python train.py --horizontal_flip=false --encoder_mlp_ratio=4 --decoder_norm="groupnorm" --decoder_blocks_per_level=2 --decoder_upsampling="transposed_conv" --beta1=0.95 --eps=1e-08 --steps=18200
Rows from block 5 of the decoder of a small segmentation model, named by matrix and row number. Rows with one number belong to one channel. Each number is 200 + 20 x the weight over its row's rms, rounded and kept within 0 to 999. All counts start at 0.
After each channel's rows are labels from the 100 images, of 14976, where the channel reaches its highest value: "place" is the part of the image that holds the peak; "responds to" is what is common among them. Only what is clearly more common there than usual is listed. The data: analogue clock faces.
# convs0: first 3x3 conv (decoder.decb.1.1.convs.0.weight, 96x96x3x3, each kernel summed), inputs 0-95
# convs1: second 3x3 conv (decoder.decb.1.1.convs.1.weight, 96x96x3x3, transposed, each kernel summed), outputs 0-95

convs0.40,173,219,161,208,182,182,195,177,191,164,212,207,197,199,219,199,204,209,226,189,180,189,180,210,177,176,196,198,232,175,161,167,186,198,217,176,174,209,222,189,186,194,197,239,192,175,199,167,230,189,198,200,211,214,186,190,216,202,203,174,212,207,218,246,222,199,222,160,200,211,182,210,186,187,196,227,192,217,188,141,194,205,185,216,199,176,197,147,189,178,203,189,229,184,208,189
convs1.40,215,187,202,233,176,242,224,209,220,229,233,191,194,172,190,215,169,194,190,216,212,199,198,191,252,233,195,175,190,215,210,207,198,205,219,212,202,221,189,227,218,197,196,184,202,189,174,184,184,218,205,194,216,228,202,209,188,205,201,214,230,222,175,163,162,227,193,219,200,175,212,201,206,175,153,168,227,179,211,173,226,206,184,220,206,169,214,178,193,196,184,229,203,233,213,207
place: centre
responds to: minute hand past 12; minutes: 0 to 4

convs0.41,211,214,193,196,197,163,213,136,191,238,186,196,191,234,201,184,204,205,221,173,200,151,179,217,212,180,173,187,215,191,190,198,186,168,183,198,184,208,206,175,163,188,195,181,193,197,178,167,190,176,179,201,195,219,218,216,198,168,178,222,166,161,178,193,208,207,218,211,170,198,226,187,196,212,194,174,210,193,217,195,172,189,219,186,158,170,199,206,191,184,220,203,223,212,197,181
convs1.41,217,181,196,193,192,225,187,227,191,189,200,192,208,195,212,193,192,207,210,228,187,214,204,211,195,203,226,198,223,203,214,192,156,198,180,176,142,189,181,181,201,179,199,214,180,244,190,228,196,211,203,209,192,174,193,222,218,225,237,170,195,230,210,175,236,182,188,185,216,200,194,246,227,168,192,236,170,169,188,173,223,224,205,222,236,192,193,207,176,197,223,214,214,204,187,187
place: bottom centre; centre
responds to: minute hand past 9; minutes: 45 to 49

convs0.81,181,187,230,168,205,202,197,180,201,201,180,212,189,175,218,165,206,184,166,211,189,196,192,194,214,188,190,209,178,185,188,210,189,207,147,158,193,205,149,175,206,226,195,212,175,225,192,239,194,205,209,187,207,178,171,193,206,203,169,191,193,205,180,148,198,191,158,193,192,182,198,169,198,187,179,205,230,196,179,198,210,208,181,184,197,172,194,192,168,194,192,150,181,199,184,222
convs1.81,200,201,203,208,208,219,212,192,209,198,183,192,202,189,244,225,188,194,228,229,241,182,184,238,206,210,208,239,223,181,208,152,233,187,208,168,214,223,250,231,213,221,175,167,185,211,201,205,218,200,194,215,180,218,228,183,217,230,199,201,184,168,189,183,212,203,211,188,215,208,222,232,205,195,223,209,179,185,179,217,219,211,200,222,227,208,217,199,200,207,201,236,224,206,162,204
place: middle right; centre
responds to: minute hand past 2; minutes: 10 to 14; minute hand past 8; minutes: 40 to 44

convs0.91,200,218,195,186,181,179,168,190,202,169,184,193,216,177,185,191,168,195,204,205,219,181,205,168,186,203,208,208,170,188,153,175,202,216,197,196,219,208,211,156,202,217,187,187,189,186,169,181,222,205,186,179,171,218,217,208,193,179,183,192,167,196,156,235,172,212,190,216,213,216,198,172,202,218,212,214,204,163,196,241,198,203,180,198,190,228,193,178,257,203,231,181,214,191,223,196
convs1.91,191,215,188,213,229,184,187,200,206,179,215,192,180,185,254,229,222,194,251,197,218,200,165,177,189,227,204,214,217,220,231,213,203,194,207,169,209,200,234,227,210,195,205,221,214,214,214,209,204,219,215,192,210,215,208,185,202,215,221,202,172,209,213,165,235,161,211,179,210,194,182,196,237,186,216,217,196,227,194,181,197,217,231,214,227,195,241,181,180,196,183,212,192,208,163,236
place: centre
responds to: square case; minute hand past 9; minutes: 45 to 49

convs0.69,213,149,217,189,179,211,187,188,216,187,207,182,216,196,172,173,189,186,216,208,119,185,194,216,173,179,197,181,199,227,203,193,226,190,186,205,212,208,208,210,213,210,187,211,162,211,210,203,181,185,182,212,184,206,183,169,203,193,121,183,227,214,199,204,169,202,218,193,188,190,189,208,180,176,193,189,169,193,186,178,192,208,214,200,239,191,190,177,180,186,200,208,193,202,187,191
convs1.69,194,179,190,205,213,220,221,223,218,223,225,213,187,224,236,246,181,236,185,218,203,210,172,213,193,208,227,211,186,197,148,197,218,221,199,211,188,189,222,230,206,218,200,187,194,204,203,196,229,221,208,170,170,192,230,204,204,218,214,215,194,182,196,222,196,221,227,223,191,206,215,178,182,172,213,197,203,216,194,218,232,235,193,178,183,249,188,243,234,182,227,187,215,197,199,202
place: centre
responds to: second hand; minute hand past 12; minutes: 0 to 4; hour: 10

convs0.93,183,204,196,198,198,173,194,202,207,214,199,225,213,202,227,153,217,201,168,214,180,215,221,166,207,181,227,190,172,201,190,201,128,179,199,202,203,171,208,199,204,204,203,202,191,184,201,192,183,183,187,147,189,209,177,211,167,241,205,182,201,237,233,202,222,201,201,178,190,199,196,223,198,178,184,190,197,206,175,194,188,199,176,219,224,213,226,182,184,156,205,187,164,230,201,189
convs1.93,202,225,161,198,206,202,202,198,168,202,205,196,184,231,186,226,171,225,199,187,222,188,165,216,189,214,168,211,231,185,192,216,253,184,203,196,231,185,197,227,181,207,188,202,196,218,198,208,208,219,201,210,194,208,238,165,202,160,219,216,193,183,182,206,208,179,225,198,188,172,190,183,189,190,207,192,234,186,214,223,227,212,205,224,203,222,165,164,219,247,206,207,229,217,169,199
place: bottom right
responds to: square case

convs0.66,196,218,190,193,210,188,211,224,195,179,216,194,183,222,187,196,178,165,196,211,193,182,224,195,198,204,180,169,163,176,182,160,178,192,196,198,166,210,195,177,197,196,206,179,215,178,161,179,196,195,151,235,196,204,180,199,215,192,187,192,194,165,167,167,207,230,203,226,188,192,195,164,178,205,225,202,184,171,188,180,162,185,159,200,180,200,188,170,194,177,201,174,194,183,196,164
convs1.66,209,199,190,196,149,208,181,193,155,228,170,192,186,199,179,213,204,210,182,223,179,192,216,193,196,174,209,196,178,187,209,235,191,190,140,194,202,203,210,201,195,243,191,208,164,219,221,212,221,194,215,169,198,206,219,199,177,194,205,181,202,202,213,187,170,220,203,209,187,204,174,197,192,203,203,199,176,197,219,180,167,195,206,225,179,243,227,205,247,199,205,231,176,216,243,185
place: middle left; centre
responds to: hour 3

convs0.67,184,160,192,190,197,174,224,190,189,209,200,200,185,187,200,154,190,177,206,209,220,177,184,232,168,188,202,176,171,181,209,180,195,181,196,189,201,168,183,194,195,218,204,181,175,203,185,174,186,159,179,197,176,178,155,166,165,183,181,174,211,211,213,224,194,217,198,189,196,186,181,213,167,167,180,160,184,180,204,160,214,198,215,218,200,192,205,174,163,178,203,192,203,221,195,206
convs1.67,229,179,185,195,206,230,207,199,197,206,208,169,204,201,215,192,194,190,219,195,196,240,194,212,238,169,202,177,216,157,159,195,194,210,170,159,188,205,232,203,194,207,224,197,203,187,193,178,180,207,206,183,200,170,262,205,199,225,211,197,221,170,195,233,234,197,206,211,190,204,226,206,163,222,185,209,181,228,185,209,196,221,164,202,180,213,226,191,193,175,227,203,177,228,197,197
place: top left
responds to: square case

convs0.13,211,160,183,177,213,172,185,174,208,194,191,231,236,197,201,190,184,199,226,180,181,208,169,170,236,189,180,181,207,183,202,194,180,196,166,185,203,184,195,196,205,218,215,187,170,183,191,214,205,219,230,206,228,202,195,217,185,221,139,201,207,178,190,186,203,211,191,164,199,179,204,208,201,176,217,186,168,197,184,182,232,207,218,224,198,199,215,168,192,140,173,182,197,176,205,196
convs1.13,199,208,202,205,187,191,224,176,165,211,202,189,214,207,193,206,231,220,150,172,215,190,183,208,215,230,235,231,211,212,193,183,229,205,197,211,200,177,220,216,174,189,175,185,186,183,192,213,244,189,227,203,187,192,201,225,193,154,211,176,168,228,178,207,206,138,201,218,200,215,164,186,205,219,186,219,187,194,215,207,200,201,209,202,202,190,190,196,195,252,186,194,215,222,211,169
place: middle right
responds to: square case

convs0.84,217,159,203,172,201,156,202,179,189,202,195,240,181,216,188,172,179,200,222,181,174,189,212,197,196,199,228,189,183,184,225,205,169,218,182,160,213,172,171,182,192,207,251,173,154,212,151,206,197,187,193,205,201,215,201,192,204,203,165,222,193,170,217,203,218,229,181,199,208,208,221,223,200,214,227,181,188,201,183,186,181,206,202,190,198,211,217,233,229,189,220,201,185,217,200,200
convs1.84,192,203,177,196,182,241,192,212,192,234,186,169,195,218,186,214,169,185,195,203,201,219,197,182,172,189,195,195,229,189,170,174,210,181,197,246,190,218,227,194,186,190,172,208,198,144,179,221,165,233,189,194,235,168,178,195,206,170,225,177,208,196,182,190,195,220,231,201,162,192,201,196,180,183,218,223,162,188,185,206,212,182,178,200,194,190,176,182,172,222,195,204,191,190,186,182
place: bottom left
responds to: square case

convs0.44,162,168,233,162,221,192,189,191,208,245,212,220,208,233,181,156,198,198,225,196,176,184,191,219,216,181,193,192,174,204,213,175,155,197,181,164,181,183,169,182,214,212,216,168,184,199,166,208,206,172,194,219,204,204,182,223,167,206,164,210,194,190,173,203,194,196,198,204,201,205,205,234,190,200,191,152,186,215,201,192,180,208,196,200,233,209,201,176,186,182,205,193,178,209,194,180
convs1.44,221,226,163,213,190,207,197,207,191,222,225,181,170,195,215,203,174,229,212,231,208,191,165,220,214,157,200,239,219,201,182,163,231,215,203,228,218,214,219,215,175,196,155,193,197,199,185,177,229,204,208,204,200,204,200,182,215,175,236,213,187,210,211,211,206,171,233,174,176,177,179,218,192,205,201,204,205,186,217,217,209,174,181,237,182,197,189,178,247,194,176,204,216,197,199,216
place: bottom right
responds to: square case

convs0.36,214,200,204,188,158,186,172,194,192,193,202,210,186,186,215,217,222,219,198,175,191,197,188,164,207,185,194,213,192,158,198,202,170,231,172,186,178,163,193,170,179,183,189,179,174,189,221,193,199,201,214,214,204,172,187,178,187,198,181,180,175,183,215,184,191,154,167,193,223,197,184,219,174,190,219,226,181,191,215,142,225,223,173,214,199,196,214,218,233,180,170,200,206,191,183,228
convs1.36,156,210,208,193,201,193,232,167,237,219,230,225,223,190,176,247,213,187,211,225,237,164,205,240,236,229,205,211,163,197,196,208,193,193,218,196,180,203,203,222,184,220,205,190,230,197,209,194,212,197,214,219,194,208,202,205,201,213,217,190,243,172,186,197,198,207,200,202,198,213,223,199,220,190,204,192,233,217,189,230,236,186,230,200,236,193,195,196,182,191,223,198,199,198,190,250
place: top centre
responds to: minute hand past 1; minutes: 5 to 9; minute hand past 11; minutes: 55 to 59

convs0.45,165,204,216,180,206,207,229,160,191,200,199,199,170,204,152,174,196,177,208,206,168,183,175,204,196,194,185,193,176,233,205,198,210,231,192,151,190,157,208,218,199,197,204,179,178,207,175,172,197,176,189,192,169,185,191,196,187,171,159,186,186,171,200,210,206,209,185,202,186,202,180,197,190,196,186,151,210,183,251,202,169,216,195,201,185,208,213,176,168,213,208,204,219,219,192,211
convs1.45,197,218,150,220,207,160,206,199,202,213,205,188,202,237,225,184,197,211,221,171,202,216,242,235,189,163,195,200,200,167,178,219,149,177,197,199,236,202,182,177,180,196,181,211,187,186,208,185,186,219,200,208,200,182,191,210,190,230,205,205,244,190,224,206,230,186,195,203,190,220,191,181,214,208,234,223,201,197,157,183,216,215,169,190,221,193,185,212,231,219,188,198,194,207,165,194
place: top right; centre
responds to: square case

convs0.26,200,195,197,197,177,232,212,180,195,162,234,209,226,191,166,190,189,188,192,210,180,218,207,208,211,181,209,229,209,181,191,204,222,207,178,201,200,187,171,231,183,236,215,201,197,184,160,175,212,171,206,185,196,191,161,197,208,233,189,195,197,145,209,219,216,232,201,197,209,203,190,210,202,175,223,195,198,191,250,188,200,192,182,209,206,177,199,166,210,198,145,197,237,174,198,180
convs1.26,167,179,198,198,244,215,202,227,192,214,207,178,193,215,230,189,242,195,150,210,179,187,184,208,188,192,217,196,233,204,215,197,181,196,227,183,190,191,224,216,210,179,210,235,215,227,199,189,198,235,197,213,215,212,212,171,185,185,213,228,210,193,196,177,205,204,213,217,215,163,196,181,181,181,194,207,246,214,176,184,235,201,236,195,195,220,201,192,177,159,217,215,182,229,214,232
place: bottom centre
responds to: minute hand past 5; minutes: 25 to 29

convs0.14,202,161,211,196,181,200,229,189,197,220,195,198,199,181,192,185,188,214,210,211,222,209,177,155,178,183,216,220,206,234,206,203,201,211,177,205,211,168,200,195,179,214,219,182,201,220,212,175,184,131,202,196,166,192,201,237,191,192,214,189,169,216,206,189,219,235,206,174,205,181,173,206,205,186,201,198,200,175,176,175,186,209,222,186,191,227,224,149,191,189,237,209,175,193,183,234
convs1.14,216,224,184,189,208,169,207,204,198,244,189,228,208,256,216,246,187,194,198,204,194,214,232,209,203,220,200,203,171,203,199,185,177,163,200,228,233,200,202,188,191,201,174,214,220,182,198,236,194,238,193,233,203,219,215,180,193,216,177,207,227,203,226,224,212,166,196,203,175,209,214,222,193,184,226,211,209,177,202,197,202,182,167,193,236,175,198,196,192,186,175,182,207,223,164,184
place: top left
responds to: square case